config = dict(
    dataset='numbers of one to four digits printed on busy colour backdrops',
    image_size=32,
    tokenizer='word',
    norm='batchnorm',
    stem='deep',
    init='torch_default',
    residual_init='none',
    beta1=0.9,
    beta2=0.95,
    grad_clip=0.5,
    steps=8400,
    final_lr_fraction=0,
    warmup_steps=160,
)
Rows from block 11 of a small CTC image transcriber, named by matrix and row number. Rows with one number belong to one channel. Each number is 128 + 32 x the weight over its row's rms, rounded and kept within 0 to 255. All counts start at 0. After the name is the row's rms in percent of the matrix's.
After each channel's rows are labels from the 100 images, of 14976, where the channel reaches its highest value: "top examples" is what is common among them. Only what is clearly more common there than usual is listed. The data: numbers of one to four digits printed on busy colour backdrops. In brackets: how many of the 100.
# convs0: first 3x3 conv (model.blocks.11.convs.0.weight, 192x192x3x3, each kernel summed), inputs 128-191
# convs1: second 3x3 conv (model.blocks.11.convs.1.weight, 192x192x3x3, transposed, each kernel summed), outputs 128-191

convs0.100 116 [ 79 103 106  71 137 110  87 138 127 138  70  69 102  91 109 101 133  99 109 125 115 103 156  60 128  99 140  78 134 112 167 142 176  96 107  90 115 105 103 122  91  99  93 141 115 126 117 119 147  86  37 126 138 169  92 132 132 113 102  58  77  70 152  90]
convs1.100 084 [ 82 189 123 108 113  82 143 161 156 148 141  72 142 137 116 140 136 150 129 105  89  51  60  93  70  70 127 138  35 155  85  48 108 139 106 115 122 132 128 140 156  99 130 149 164 216 145  80 102  77 101  74  91 171  92 150 119  89 116  82  78  99 103 183]
top examples: length: four (99); the digit 1 (52); last digit: 1 (39)

convs0.148 105 [101 118 129 119  85  90 126  60 123 106 192  80  76 135 114 160  88 128 143 152 123  85 114 163 135 162 126 166 142 110 102 146  88 107 138 202 142 102 142 130 163 140 140 160 119 105  97  85 131 189 181 136 110  79 118 102 163  97 142  69 142 181 114 156]
convs1.148 083 [184  81 133 124 106 148  74  88 128 125 111 173 133 130 149 108 140 133 113 124 122 193 132 141 114 131 123 120 202 108 131 141 157 130 158 134  61 167 137 109 160 160 159  88 138 144 177 128 162 145  98 132 155 108 134 155 102 145 144 153 159 178 197 156]
top examples: length: three (63); last digit: 8 (37); last digit: 6 (34)

convs0.81 076 [111  65 138 133 133 119 145 107 133 138 107 112 128 147 134 132  96 152  91 115 136  89  46 118 154 119 103 154  86 146 129 104 114 156 130 159 162 130  61 117 130 147 179 117 107 126 156  98 114 133 110 146  51 121 135 137 114  46  90  71 133 122 164  95]
convs1.81 106 [122 121 128 139 160 118  89 110 131 144 141 103 109 143 160 110 137  50 162 126 135 123 120 155 113 102 123 104 126 118 152 150 141 141 144  75  65 146  98 129 120 135 154 129 184 135 143 125 147 136 122 133 132 111 141  22 122   0   0  77 138 144 115 127]
top examples: length: three (96); the digit 7 (94); last digit: 7 (37)

convs0.34 088 [131 100  90 113 117 166 134 101 135 123 149 131 108 170 141 115  97 139  99 116 113  93 130 113 149  96  97 180 113 126  91 180 108 122  76  59 135  91 146 113 128 114  63 129 146 135 142 156  84 148 136  68 104  78 169 130 145 132  53 140 128 112 112 183]
convs1.34 102 [129 103 185 146 117 161 137  93 156 117 143 122 123 118 130 110 141  58 145 129  98 104 106 155 131 123  97 101 144 144 115 141 106 147 110  52  91 167 141  94 137  96 125 202 156 116 129 143 175 133 141 146 172 116 127  77 117  49  77 139 146 142 140 105]
top examples: the digit 2 (100); length: three (87); first digit: 2 (41); last digit: 2 (41)

convs0.140 078 [125  57  82 177 176 138 115  88 114 133 155 126  99 195  95 104 156 127 143 135 155 169 129 117 121  93  87  87  89 166 152 116 110 103  68  64 101 123  75  79 133 144 103 123  85 155 129 116 132  92 135 100 176 147 109 142 143  59 109 110 147 112 123 148]
convs1.140 107 [116 149 151 147 127 105 121 120 124  93 137 103  74 117 112  82 109  71 116 154 104 132 112 142  93 175  59 105  91 153 109 161 169 156  61 114 143 147 157 107 135 146  78 225  97 145 155  84 125 108 129  57 113  90  78 134 117 156 125 143 103 105  86 133]
top examples: length: two (81); the digit 6 (60); the digit 5 (47); last digit: 6 (41)

convs0.38 083 [133 170 117 121 160 133 156 188 159  72  41  99 109  74 131  53 130 163 122 138 109 112 150 125 139 129 180 123 140 109 167 119 115 129 148 139  76  79 163 143 108 115 112 154 128  91  72 149 136  95 118 119 141  93 152 124 133 145 166 128 130  91 166 127]
convs1.38 088 [168  76 153 143 149 152 149  50  86 170 158 181 153 174 147 100 141 143 148 131 145 179 160 157 151 120 116 138 199  97 135 241 153  96 116 120 155 170 122  62 143 136 131 118 113 132 157 157  99 188 164 131 106 110 144 144 147 138 125 174 110 109 181 150]
top examples: length: two (98); the digit 1 (51); first digit: 1 (50); last digit: 3 (37)

convs0.56 099 [ 90 122 101 102 162 103 106 117 104 105  97 114  96  89 123  90 111  78 117  98 152 152  82  74 129  88  68 130  93 111 101 157 151 121  98 109 108  99 129  88  92 159  84 167  87 124 131  78 146  84  67 143 150 143 102 107 134 104  82 110 110  93  84  96]
convs1.56 083 [111  83 132 201 151 128 133 116 173 133 181  74  89 122 122  91 133 152 120 213 150 121 124 139 127 149 107 175 101 139 139 135 132 150 108 111 184 123 148  89 151 150  98  96 113 121 117 130 129  97 135  76 145  52 119 140  92 106 155 114  94 109  43 130]
top examples: the digit 9 (90); length: four (52)

convs0.76 086 [147 155 104 120 162  80 146 150 177  88 128 122 157 102 113 162 148 111  79 139  99 110 167 129  91 121 120 140  97 138 145 133  79 156 115 103 109  87 115 155 127 115  90 212 113 151 167  53 113 172 140  46  94  99 128 153 127 107  98  93 137 118 142 103]
convs1.76 126 [121 140 159 121 128 107 115  84 179 138 124  95  94 136 101 119  83  76 151 138  82 120 108 151 120 150  15  72 110 174  93 175 153 147  17  65 138 147 163  84 141 133  55 185 157 154 165  77 152 132 132  73 131 162  95 135 105 151  76 107 127 145 115 166]
top examples: the digit 6 (94); first digit: 6 (68); last digit: 6 (48)

convs0.85 115 [146 103  54 138 162 139 138  85  92 172 152 159 150 115 109 144 145 137 188 161  51 166 154 133 126 137 129 137 128 146 149 141  87 167  50  54 142 118  68 161 131 176  75  96 134 175 136 167 125 145 164  88 182 119 168 178 156 135 154 161 121 115 156 154]
convs1.85 128 [136 107  57 122 135  35  72  57 131 137 143 123 130 156 146 131 158 121 134  76  87 141 104 138 123  81  94 148 147 133 123 172 172 130  83 146 108 146  66 145  89 127 136 113 121 139 182 123  65 138 136  92  83 121 131 184 127  95 144 143  91 156 145 133]
top examples: the digit 4 (100); last digit: 4 (67); length: three (65); first digit: 4 (30)

convs0.10 109 [ 78 112  45  84 118  72 138 120  76  94  80 136 120  88  91 139 122 156 153  91  19 108 155  96 129 107 138 120 129 124 141  96 140 133 104 107 129  86  43 109 102 141  78 137 117 114  90 135 130 138 130  97 164 126 173 127 118 164 145 111  94 108 128 102]
convs1.10 109 [133  92  60 131 115  74 161  87 111 137 160 133 109 160 147 124 145 129 144 146 108 125  97 119  84 112  85 190 126 152 137 138 123 129  86 133 157 105  90 143  94 148 114 109 126 143 171 159  99  61 139  85  86 121 155 187 138  78 169 176  92 145 162 108]
top examples: the digit 4 (100); first digit: 4 (65); last digit: 4 (62)

convs0.36 111 [ 93 133 113 112 197 150 128 147 128 171 143 142 103 118 124 122 137 115 129 152 167 162  91 119 162 128 116 158  56 127  90 179  96 104  85  82 139 135 134  96 123 114  95 140 108 122 134 137 134 133 125  85 137 122 110  81 108  77  70 109 114  99  39 140]
convs1.36 098 [152 113 132 129 170 142 143 110 193  83 126 140  62 132 121 123 183 137 132 162 147 175 144 115 154 128 118 106  99 158 105 163  88 166  95 148 132 139 166 104 105 182 100 132  78 162 122 180 102 126 157  50 160  70  67 131 126 152 114 146 127 136  78 118]
top examples: the digit 5 (56); last digit: 5 (52); first digit: 5 (33); last digit: 3 (32)

convs0.111 111 [144  72 141 102 159 158 117 120 118 125 124 128  91 108 137 101 133 114 175 113 143 145  89 132 161 126 155 134 131 140  99 108 117 112 142 174 151  80  37  98  86  90 157 128 129  75  86 137  89 100 124 107 131 110 131 118 105  81 124 106 124 108 137 128]
convs1.111 104 [139  76  73 172 170  87  87  53 120 142 122 142  99 134 152 109 169 117 197 130 147 183  97 115 150  70 125 162 144 111  90 171 168 152 128 174 134 127  54 129  92 168 131  92 130 125 205 155  61 159 154 110  76 133 130 155 164 102 130 122 110 125 161 150]
top examples: the digit 3 (75); first digit: 3 (60); last digit: 3 (58); length: one (50)

convs0.3 104 [143 211 147 120  90 126  94 204 105 129 107 155 179 101 176 141 148 101 136 136 109 135 104 126  45 114 167  92 164 121 124  89  93 119 145 174  66  58  94 183  90 136 178 163 115 103 158 119  93 114 114 138 128 100 120 139  89 222 190 135 111 125 120 114]
convs1.3 084 [114 140 156 109  81 146 106 112  99 119 121 106 139 128 115 115 102 172 158  95 107 129 119 160  79 163 132 135 168 143 166 184 135 177 110 150 143 167 107  97 135 169 136 168 179 152 127 127  94 144 137 148  96 134 148 131  88 172 157 136 112  46  78 166]
top examples: the digit 6 (68); first digit: 6 (58); last digit: 6 (37)

convs0.175 081 [ 94  63  68 162  94 118  87  96 119 101 107 133 147 149 102 109 105 155 140 116  85  89 118  79 137 110  96 134 117 106 120  89 111 137  92 136 165 119 101 131  83 102 105 182 142 148 162 129 106 121  87 130 112 105 174 141 139 131  94  90 167 143 108 181]
convs1.175 104 [135 108 183 142 104 149  90 113 141 125 130 122 120 144 134 125  99  50 142 121  81  64 117 158  95 122 140 138 107 144 129 160 120 125 131  80  97 138 126 116 139 111 145 135 187 135 125 128 160  84 137 114 158 130 144  69  98  33  37 145 113 144 143 102]
top examples: the digit 2 (100); length: three (92); last digit: 2 (71)

convs0.91 113 [ 59  72  91 116 103 100  62  97 105 120 106  92  68 119  83  80 142 116 123  95 129 161 110  66 130  93 109  89 135 121 152 130 189  79 145 109 102  94 118  88 108 108 102 116 107 151 116 107 179  59  50 117 163 216 113 113 155 104 118  67 138 103 109 114]
convs1.91 111 [ 63 212 108 122 110 100 162 194 140 101 145 110 134 108 131 122  97 103 154 111 109  70  91 125 110 137 156 116  77 113 103 151  99  93 124 120 164 111 104 135  93  77 108 147 135 184 117  69  91  78 118 102  84 137  97 136 103  98 103 104  69 106  81 145]
top examples: length: four (99); last digit: 1 (29)

convs0.112 097 [120  60 163 133 167 105 148 155  58 138 146 147 135 131 125 151 126 109 173  89 156 119  91 120 144 107 148 149 115 148 133  45 139 174 156 179 158 142  16 144 120 158 162 156 131 146 165  91 103 143 114 150  79 120 159 157 144  83  98 138 125 144 153 128]
convs1.112 097 [124 107  87 152 196 102 103 112  50 142 123 111  77 146  77 104 135  95 152 107 158 137 128 133 147  88 167  93 122 136 116 149 113 136 177 135 119 141  39 101 112 142  99 126 156 113 122 101  93 117 141 102  97  87  88  95 136 106  35  66 149 169 153 128]
top examples: the digit 5 (71); last digit: 5 (60); first digit: 5 (42); red ink (27)

convs0.72 098 [ 97 127 122 126 113 154  92 142 113 125  98 169  94 123 156 127 184  61 108 126 125 177 111  65 125  72  82  90 121 158 116 112 116 117  78  91 117  99 138 106  92  97  97 102 126  50 122 152 110  49  50  93 148 173 118 132 152 145  91 112 147 107  72  93]
convs1.72 102 [114 166 141  63 149 149 139 183 135  56  99 116 119  73 117 102 157 102 146 118 137 129 153 136 158 137 166  70 154 102 121 198  93  72 157 148 136 125 137 124 103  95 115 116 137 122 114 154  97 126 162 125 116 105 107 131  80 103 104 128  73 120 130 112]
top examples: the digit 3 (55); first digit: 3 (45); last digit: 3 (39)

convs0.24 072 [ 88  88 107 125  91  80 103 134 109 150 130 109  95 107 113 151  98 143 113 108  75  81 121 185 118 167  88 147  82 107 159 121 104 113 102 146 165 120  56 117 117 125 121 111  92  90 123  82 130 113 127  95  70 117 131 100 137 124 138  94 105 160 144  96]
convs1.24 091 [145  84 129 121 155 139 134 113  96 148  98 134 143 163 134 129 143  96 119 129 152 102 182 132 147 116 135 106 106 132 213 153 170 142 134  98  93 134 127 132 122 164 151 106 211 105 137 155 135 176 151 183 158  90 172  60 120  13  84 122 143 100 148 110]
top examples: the digit 7 (98); length: three (90); last digit: 7 (45)

convs0.162 105 [139 128 122  79 146 118  92 128 126 102  89 132 154 103 103 127 109 101 124 130 119 130 112  80 127  99 137 122 130 124 165  91 160 100 111 102 125 148 109 113  93 131 145 134 134 105 119 115 110  86  43 163 153 154  83 132 109 115  93 135 104  87 125 102]
convs1.162 096 [ 80  94 126  49 174 154 152 128 183 128  96 120  90 112  94 145 107 132 170  89 150 125  98  79 115  96 119 116 101 117 146 155 136 156 130  92 161 137 131  52 118  75 127 149 175  78 152 107 108  99  89 145  96 132 113 138 105 136 111 119  98 116 132  91]
top examples: the digit 3 (78); last digit: 3 (73); length: three (67)

convs0.114 099 [149 108 112 129 175 116 155 134  74 136  84 149 139  68 113 129 126  96 105 117 134 152 185  97 161  92 150 138  94 114 145  78 107 137 112 116 122 103  79 145  94 113 135 140 100  89  95 113 100 108  98 111 134  98 129 104 133 109 135 114 125 108 143 128]
convs1.114 076 [124  89 145 133 181 174  75  73 135 150 138 142 148 166 113 114 121 142 179  87 166 196 122  93 136 108  85 177 152 159  80 184 152 140 125 128 116 188 101  71 126 138 153 164 137 181 133 157  35 162 135  65  32 177 142 120 119 159 117 104  69  94 136 187]
top examples: the digit 5 (100); last digit: 5 (77); length: two (74); first digit: 5 (38)

convs0.14 090 [ 91  74 128 117 112 137  90 120  75  85 123 151 107 112 134 104  80 174 151  73 122 109 134 110 133 124 150 109 143 148 154  85 130 104 172 145 108 102  82 123  66 140 193 124 106 127  45 123 106 107 128 166 153  99 172 113  93 103 119 128 139 121  85  98]
convs1.14 106 [123  81  82 180 128  67 122  46 166 151 131 114 145 146 115 119 120 116 158 139  98 107  97 145 116 121  66 163 136 164 161 163 163 174  74  80 165 154 147 103 156 127  95 118 156 154 175 111 101  95 146  81  85 133 120 197 126  60 119 146 126 118 133 112]
top examples: the digit 7 (56); length: two (52); first digit: 7 (43); last digit: 7 (31)

convs0.7 095 [103 133  74 113 132  85 122 117  79 143 170  83 126 130 102 166  92  87  72 103 118  97  83 126  97 101  61 163 100  62  86 149 111  99  46  91 109 138 128 114 136 120 132 136  49  93 156  83 105 122  84  77 114 104 131 118 103 115 120 109 121 143  36 118]
convs1.7 072 [170  51 174 171 178 180 147  93 140 119 126 188  88 109 184 122 189 151 120 168 135 177 190 115 176 174 119 139 146 190 148 161 147 184 135 145  95 173 194  86 137 114 134 139 108 132 122 158 146  95  87 106 186 112 153 102 100 131 136 139 117 167 105 112]
top examples: the digit 5 (61); the digit 6 (54); length: two (53); last digit: 5 (46)

convs0.27 097 [101 107  97  59  64  98  76  89 119 102  90 129  78  94 110 111 150  89  97 103  98 145  95  70 111  95  87 109 126 140 117 105 145 135 107  89 123 108 130  97 139 136  97 132 128  84 126 107 177  74  42 129 149 181 120 116 125 130 105 114 131 115 102 116]
convs1.27 115 [ 87 168 132 103 141 151 145 181 165  99  88 142  94  88 154 125 135 117 147 106 131 132 123 142 151 153 149 105 128 125 143 176 130  90 158 135 167  96 128 149  94  58  92 125 137 114 122 108 125 112 132 135 105 107 115 142  98 124 120 115  87 112 127  73]
top examples: length: two (83); first digit: 6 (35)

convs0.9 109 [190 213 178 132 156 142 128 212 111 110 122 170 145  89 154 126 146  86 133 164 134 106 199 154 117 160 158 128 127 142 151 154  97 152 173 146 117 104 132 148  91 144 111 188 155 111 147 122 154  92  97 174 157  73 125 143 146 168 118 177 102 152 127 150]
convs1.9 096 [110  58 155 132 125 144 170  96  95 124 158 144  85 143 120  80  82 172 135 127 167 136 155 181 137 170 113 116 125  69 155 184 158 107 130 123 112 192 132  52 166 116 171 130 129 104 145 102 116 165 165 175 124  89 121  99  94 160 133 160 128 129 140 132]
top examples: length: two (83); the digit 8 (70); last digit: 8 (48); first digit: 9 (33)

convs0.57 159 [ 63  97  62 112 123 128  83 102 113 115 111 110  86 146 104 116 121 122 145  93 136 167 102 100 127 100 138  77 124 103 128 127 167  77 128 111  89  69 134  72  68  74  79 104  82 127 109 120 181  68  48 121 169 182 125 102 145 111 116  84 149 128  91 127]
convs1.57 130 [ 77 149  83 153 116  90 173 117 101 119 177 105  98  88 100 101 110  80 144 152 119  93  97 131  87 141 104 135  89  84 136 164 112 105 115 110 191 110 108  99 117 122  97 126 119 139 130  76 137  96 117  79  94  75 142 105  84  86  94  96  86 119  82 131]
top examples: length: four (100); the digit 3 (49)

convs0.106 086 [104  86  61 129 105 116  84  73 117  98  92 111  86 116 110  64 117 165 151 105 116 103  93  54 142  59  76 188 143 111 119 125 140 109  62 136 134 142 130 111  94 131 132 193 133 167 129 122  75 112  76 142 132 131 167 128 139 111 113  93 148  88 109 173]
convs1.106 104 [132 114 157 134 107 129  88 101 168 179 109 115 144 167 135 147 123 143 119 121  49  74  93 140 126 119 113 125 144 159  94 116  74 126 123  55 106 108 127 126 151 108  95  98 182 143 112 128 163  91 130 116 138 124 109 128 137  48  81 141 151 134 181 132]
top examples: the digit 2 (100); last digit: 2 (84); length: three (77)

convs0.32 089 [128 121  95 105 150  78 122 117 131 120 110 119 121  95 133 126 121 111 143 139 108 121 123 127  87 121  92 146 121 159 125 104  90 134  70 156 118 106  93 114  84 127 122 255  50 111 167  78 106  96 121  86 145  94 145 109 116 116 149  96 108  99  89 126]
convs1.32 121 [155 128 153 133 155  75 131  90 150 138 135  99  57 143 100 141 100  96 130 147  87  95 149 139 144 160  37  54 105 151 143 174 167 135  64 116 147 169 151  96 160 172  67 207 179 131 154  44 119 182 141 101 109 106 104 151 134 163  97  97 137  75 104 164]
top examples: length: two (59); the digit 5 (55); the digit 6 (54); last digit: 5 (40)

convs0.144 096 [115 136 130 121  89 127  90 139 138 113 109 133 141  99 115 168 128 102  91 138 125  98  82 101  45 113 117  48  92 126 114 103 153 120 130 112  52 112 152 112  79 147 138 115 107 133 115 132 164 109  83 137 143 166 132 135 106 167 116 125 104 130 121 120]
convs1.144 081 [127 155 144  67  60 124 149 199 163  96 129 118 136  76 150  87  82 160 177  68 124 140 131 144  46 136 182 118 179 161 168 124 123 152 144 144 132 115 123 105 137 110 179 137 125 114 164 135 103 103 117 151 115 169 140 166  97 168 155 180  92 113 139 119]
top examples: length: four (73); the digit 6 (47); the digit 8 (47); last digit: 6 (38)

convs0.191 121 [112 137 137  87 168 124 140 126 154 129 121 104 163 134 128 165  79 112  89 176 131  89 116 118 122 121 104 137  69 122 139 140  82 124 119  35 126 115 155 136 112 165  95  87 126 171 136 139 141 113 121  99 125 108  46 151 129  80   0 113 117 112 130 151]
convs1.191 105 [138  83 148  98 142 166 108 119 217 104 140 127  94 138 119 118 149 128 159 134 143 170  99 141 113 136 121 102 113 188 106 131 113 158 122  87 122 150 139  79 147 131 117  53 119 125 134 170 156  84 150  92 147 135  86 130 115 154 104 147 173 155 138 134]
top examples: the digit 9 (94); last digit: 9 (76); length: two (65); first digit: 9 (40)

convs0.5 124 [140 140  49 122 154  91 142 122 103 125 121 175 134 132 120 137 166 110 140 136  33 113 205 111 136 112 123 156 139 149 197 144 125 152  36  41 110 113  81 165 135 165  72 108 144 132 112 139 113 117 131 125 197 108 139 133 138 175 171 166  94  84 172  90]
convs1.5 117 [157 127  28  90 143  14 132  67 131 140 164 137 122 135 139 125 130 119 129  90  70 105 144 118 116  72  72 151 135 122 179 135 167 152  50 142  96 144  81 176 112 151 139 122 133 155 167 122  47 124 133 143  70 129 133 178 141 110 161 152 108 141 172 154]
top examples: the digit 4 (98); last digit: 4 (76); length: three (71)

convs0.66 092 [143 155 109 148 130 112 123 137  89 141 107 154 149  88 123 115 142 113 138 106 132 179 129 117  50 126 157  92 106 115  94  69  86 111 102 121  40  36  84 159 102 138 133 104 101 112 119 139 112  86 116 106 194  86 143 131 134 169 180 144 105 125 134 115]
convs1.66 100 [169 104 144 141 112 152 129  83  89 106 153 144 110 139 197  92 109 151  85 158 134 155 183 136 148 158  82 148 156 124 197 209 169 109  71 159  94 140 137 118 121 160 128 133  68 137 145 138 108 129 129 165 148 105 184 195 125 147 177 192  83 116 145 134]
top examples: the digit 4 (100); length: two (68); first digit: 4 (62); last digit: 4 (58)

convs0.42 088 [ 74 127  51 123  63 102  72  79 105  76 148 129 138 137  99 139  54 137 121  61 132 134 136  97 109 100 119  78 128 121  87 141 161 125  96  84 137  82  90 137  65 105  66 100 108 134 133  82 129  98  81 102 122 135 159 126 145 127  93 118 149 136 129  97]
convs1.42 099 [121  85 140 112 124 131 170  82 145 118 152 158 144  97 167  82  91 108 108 119 101 115 166 146 126 154 103 148 114 146 167 180 103 113 116  92 152 122 127 120 138 153  90  69 140 124 132  98 156  90 147 115 147  78 142 165 103 113  96 179 137 164 155 119]
top examples: the digit 5 (67); last digit: 5 (59); the digit 9 (53); first digit: 9 (32)

convs0.48 087 [116 121 111  96 126 109 140  79 125 169 165 100  92 118 129 155 110 146 110 113 150 122 114 175 142 176  64 188  92 143  46 162 139 141  78 128 161 152 130  91 151 117 141 154 125 132 126  80 111 128 144  60  62 132 141  87 145 146 166 138 121 153  74 132]
convs1.48 101 [146 106 153 120 141 157 166 102  98  97 136 144  87 133 151 110 146 133  98 146 161 149 175 142 159 137 120  87 121 176 175 167 135 144 117 138  78 137 154  92  88 179 117 128 142 129  71 140 154 125 170 166 160  98 118  54 136 120 109 143 132 175  95 127]
top examples: length: two (58); last digit: 3 (41); last digit: 9 (28); last digit: 2 (26)

convs0.134 093 [162 138 157 142 138 129 118 133  74 150 121 115 127  59 125 186 121  89 125 134 176 140 167 140 146 127 155 117 125 132  81  34 104 131 138 153 113 133 112 143 150 151 197 151  54  73 118  73 112 159 141  87 113 129 136 157 105 157 168 102  83  90  67  63]
convs1.134 130 [129 142 130 140 149 147 111 132  60 102 101 121 111 112 115 101 129 169 124 116 175 166 113 132 127 135 146 135 157 187  97 167 130 165 141 167 117 152  94  90  95 146 160 171 117 158  95 137  80 128 133  85  99 151 114 122 110 153 156 104 108  78   0 146]
top examples: the digit 5 (99); last digit: 5 (97); first digit: 5 (32)

convs0.128 097 [ 89 115 117  95  87 120 114  90 136 111  96  85  52  84 121  72 138  98 119  99 114 157  85 107 142 124 127  74 119 137 118 111 157 133 147 146 165 125 111  96 154 106 125  97 128 103 123 104 159 105  95 127 109 178 141 101 113 124 151  94 126 109 119  66]
convs1.128 090 [ 84 184  90 150 124 120 129 141 138  98 110 141 129 151 152 138 120 131 133 111 119 133 139 106 122 123 117 106 130 118 135 152  85 117 142 103 153  33 101 154  48 139  57 107 132 148 112 118 104 113 114 121 119  81 123 147 155 117 106  98 139 124  75 103]
top examples: length: three (56); the digit 3 (53); the digit 2 (52)

convs0.120 113 [ 50  99  87 131 137 118 104  81 159 137 103  72  59  80 123  72 159  95 112 111 135 147 146  85 148 106 142  89 148 154 149 143 184 117 128 127 135 114 138 100  91  94  99 156 121 142 123 124 161  77  59 129 154 196 113 114 156 122 146  43 126  92 133 100]
convs1.120 118 [ 61 190 100 107 116 123 131 166 127 139 132  80 150 150 119 148 140 115 152 133 131 106  70  83 110  86 152 103  50 149  81  75  83 111 115  96 137  76  92 134 111 117  89 122 147 183 132 115 113  78  93  66 124 151  93 122 150 117 102  67 109 116  66 157]
top examples: length: four (83); the digit 9 (48)

convs0.156 078 [100 102 121  81  77  57 106  78 102 107 152  54  84 133  81 118 104 106  66 125  89  78 130 119 119 137  75 177  78  92 124 122 106  94 123 156 154  94 130 143 130 148 144 145 115  94 116  72 126 149 158 158 135  71  96 128 124  70 132  46 117 169 104 110]
convs1.156 098 [176  61 176 130 125 184 106  76 147 123 108 188 135 130 153 143 153 166 114 137 138 153 168 106 132 136 118 127 161 171 143 105 153 170 137 151 100 178 169  96 166 153 157 128 168 133 163 141 160 108  59 148 177 106 158 147  93 149 154 174 146 160 175 133]
top examples: length: three (78); the digit 6 (62); last digit: 6 (39); last digit: 8 (34)

convs0.63 111 [131 130  75  86 153 120 107 132 109 120 134 128 122 122 111 128 109  98 128 121 140 173 114 137 111 142 133  74  86 146 103 143 164 102 115 106 107  51  83  95  80 102  55 120 101 110 147  91 179  76  93 123 151 138  96 149 126 120 100 121 152 133  78 131]
convs1.63 091 [111  91 144 149  94 128 149  84  64 135 167 118  89  89 103  55  98  93 119 135 116 129 149 149  89 161 115 112 131  51 136 185 134  92 174  92 161  95 146  96 109 167 109 141  77  86 166  76 167 152 115 131 145  54 170 134 106 147 114 149 149 159 123 131]
top examples: length: four (94)

convs0.68 104 [136 112  49 140 151 125 162  88  75 160 129 167 122 109 123 119 156 107 134 165 101 173 198 133 125 146 115 118  74 170 128 130  85 153  27  67 106 105  74 126 143 142  76  85 115 119 101 141 113 121 144  93 157  81 141 124 133 152 172 143  83 153 114 144]
convs1.68 095 [181 116 111 110 114 109 133  70 121 107 155 151 139 123 169  72 162 111  86 118  78 142 182 141 145 153  95 117 151 142 179 195 199 100  89 144  97 149 127 168  94 166 136 171  85 123 175 134 103 178 146 165 158  95 167 190 166 161 155 162 100 110 184 132]
top examples: the digit 4 (96); length: three (75); first digit: 4 (44)

convs0.102 099 [ 61  95  90 135  81 128 151  73 115 110 158  73  95 163  96 203  92 185 134 128 154  89 117 159 146 160 138 167 186 151  90 158 100 125 122 167 116 111 122 131 133 121 151 144 107 148 146  96 116 155 151 112  93  91 182 137 146 111 157  86 102 129 113 159]
convs1.102 087 [132 138 150 167 137 169 131  70 120 116 113 181 114 115 157  38 121 101 148 115 137 179 163 156 161 141 141 113 179 102 127 255 161  79 143 109 114 136 121 139  98 128 101  89  89 144 121 133 149 159 159 137 122 129 127 161 129 139 117 147 116 150 183 133]
top examples: length: two (89); the digit 5 (66); last digit: 5 (66); first digit: 1 (34)

convs0.28 118 [123  82  63 107 123  98 126  70  90 142 101 102  92 132  95 146  70 123 134 143 122 137 123 106  96  89  93 106 112  93  94  88 112  94  55  90  95  89  93 114  84 112 125 105  67  89 115 110 129  78  96  44 144 132 129  87  98 106 139  57  84  78 109 114]
convs1.28 074 [174  49 114 137 143 155 142 105  55  79 155 150  45  77 129  93 163 105 143 132 160 159 127 119 113 158 114 123 157 140 177 244 151 152 138 134 176 139 108  82  78 144 118 141 139 125 129 143 110 117 116 110 101  78 206 178 110 130 128 170  93  83 109 109]
top examples: the digit 4 (52); length: four (51); first digit: 4 (27); last digit: 5 (27)

convs0.116 103 [120 159 129 108  89 170 108 182  89 115 107 136 156 139 134 116 111 118 137 122 109 109 121 109 165 108 158 113 150 155 120  96 143  80 159 120 114  78 148 113 103  87 116  56 177  90 125 182 125 117  93 136  44 153 153 138 153 187 102 109  88 120  81 157]
convs1.116 095 [127 140 138 102  97 141 139 170 108 101 120  79 134 108  98 108 125 149 170 108 104  76 132 147 113 138 173 150 165 131 135 169  30 140 135 147 110 133  74  67 151 124 156  66 184 126  71 152 134  67 155 151 162 153 146  94 126 106 129 169 115 102 137 145]
top examples: the digit 2 (84); first digit: 2 (52); length: three (51); last digit: 2 (43)

convs0.47 099 [120 115  72 109 171 116 160 173  53 133  90 138 143 121  56 106 153 123 133 116 101 108 115  82 136  80  94 135 112 121 150  99 130  86  78  81 125  91  91 135  44 130 104 125 109 111  82 135 135 105 101 117 168 142 167 120 147 139  94  93 150 117 127 149]
convs1.47 081 [139  97 139  80 109 139 136 147 110 128 144 107 114 122 136 137 153 139 161 134 132 141 125 100 111 135 144 140  86 185  88 146  55 111 142 124 132 120 144 109 104 146 140 124 187 152 155 171  96  62 112  82 142  80 129 185  90  61 151 145  87 112 153 129]
top examples: length: four (100); the digit 7 (58)

convs0.94 088 [119 175 172  92  88 131 109 151  94 127 125 132 115  89 129 188 131 102 116 144 139 124 121 184 127 204 121  90 129 104 114 120 132 150 154 146 162 114 112 136 127  91 152  85 113  57 102 110 137 131 146 149  62 123  88  90 139 183 157 123 118 124 118  57]
convs1.94 107 [128 118 122 149 113 140 123 125  42 110 118 139 145 130 135 119 110 161 108 101 170 123 131 143 124 130 145 135 136 104 203 157 178 113 146 157 145 132  79 140  98 156 150  66 153 113 123 128 124 171 183 152 111  87 168  78 112 109 153 110 133 116 117  76]
top examples: the digit 7 (98); last digit: 7 (77); first digit: 7 (25)

convs0.184 077 [179 193 124 123 114 119 138 194  74 141 135 159 155 109 152 173 130  85 118 100 135 107 110 141 111 109 121 171 108  76  72 103 131 110 104  96 125 134 169 137 156 148 118  52  87  72 116  92 131 132 130 116 130 132 114 173  74 144 109 152  70  95  58  77]
convs1.184 081 [143  82 154 108 139 162 154 179  54 102 143 139  58 102 154  95 160 213 177 132 200 172 146 155 176 129 151  93 153 177 146 156 117 118 118 139  83 147 131 123 136  97 127  87 134 139  60 180 123 124 141 127 217 137 120  69 164 132 152 145 139 142  87 162]
top examples: length: three (98); the digit 3 (61); the digit 1 (46); first digit: 1 (33)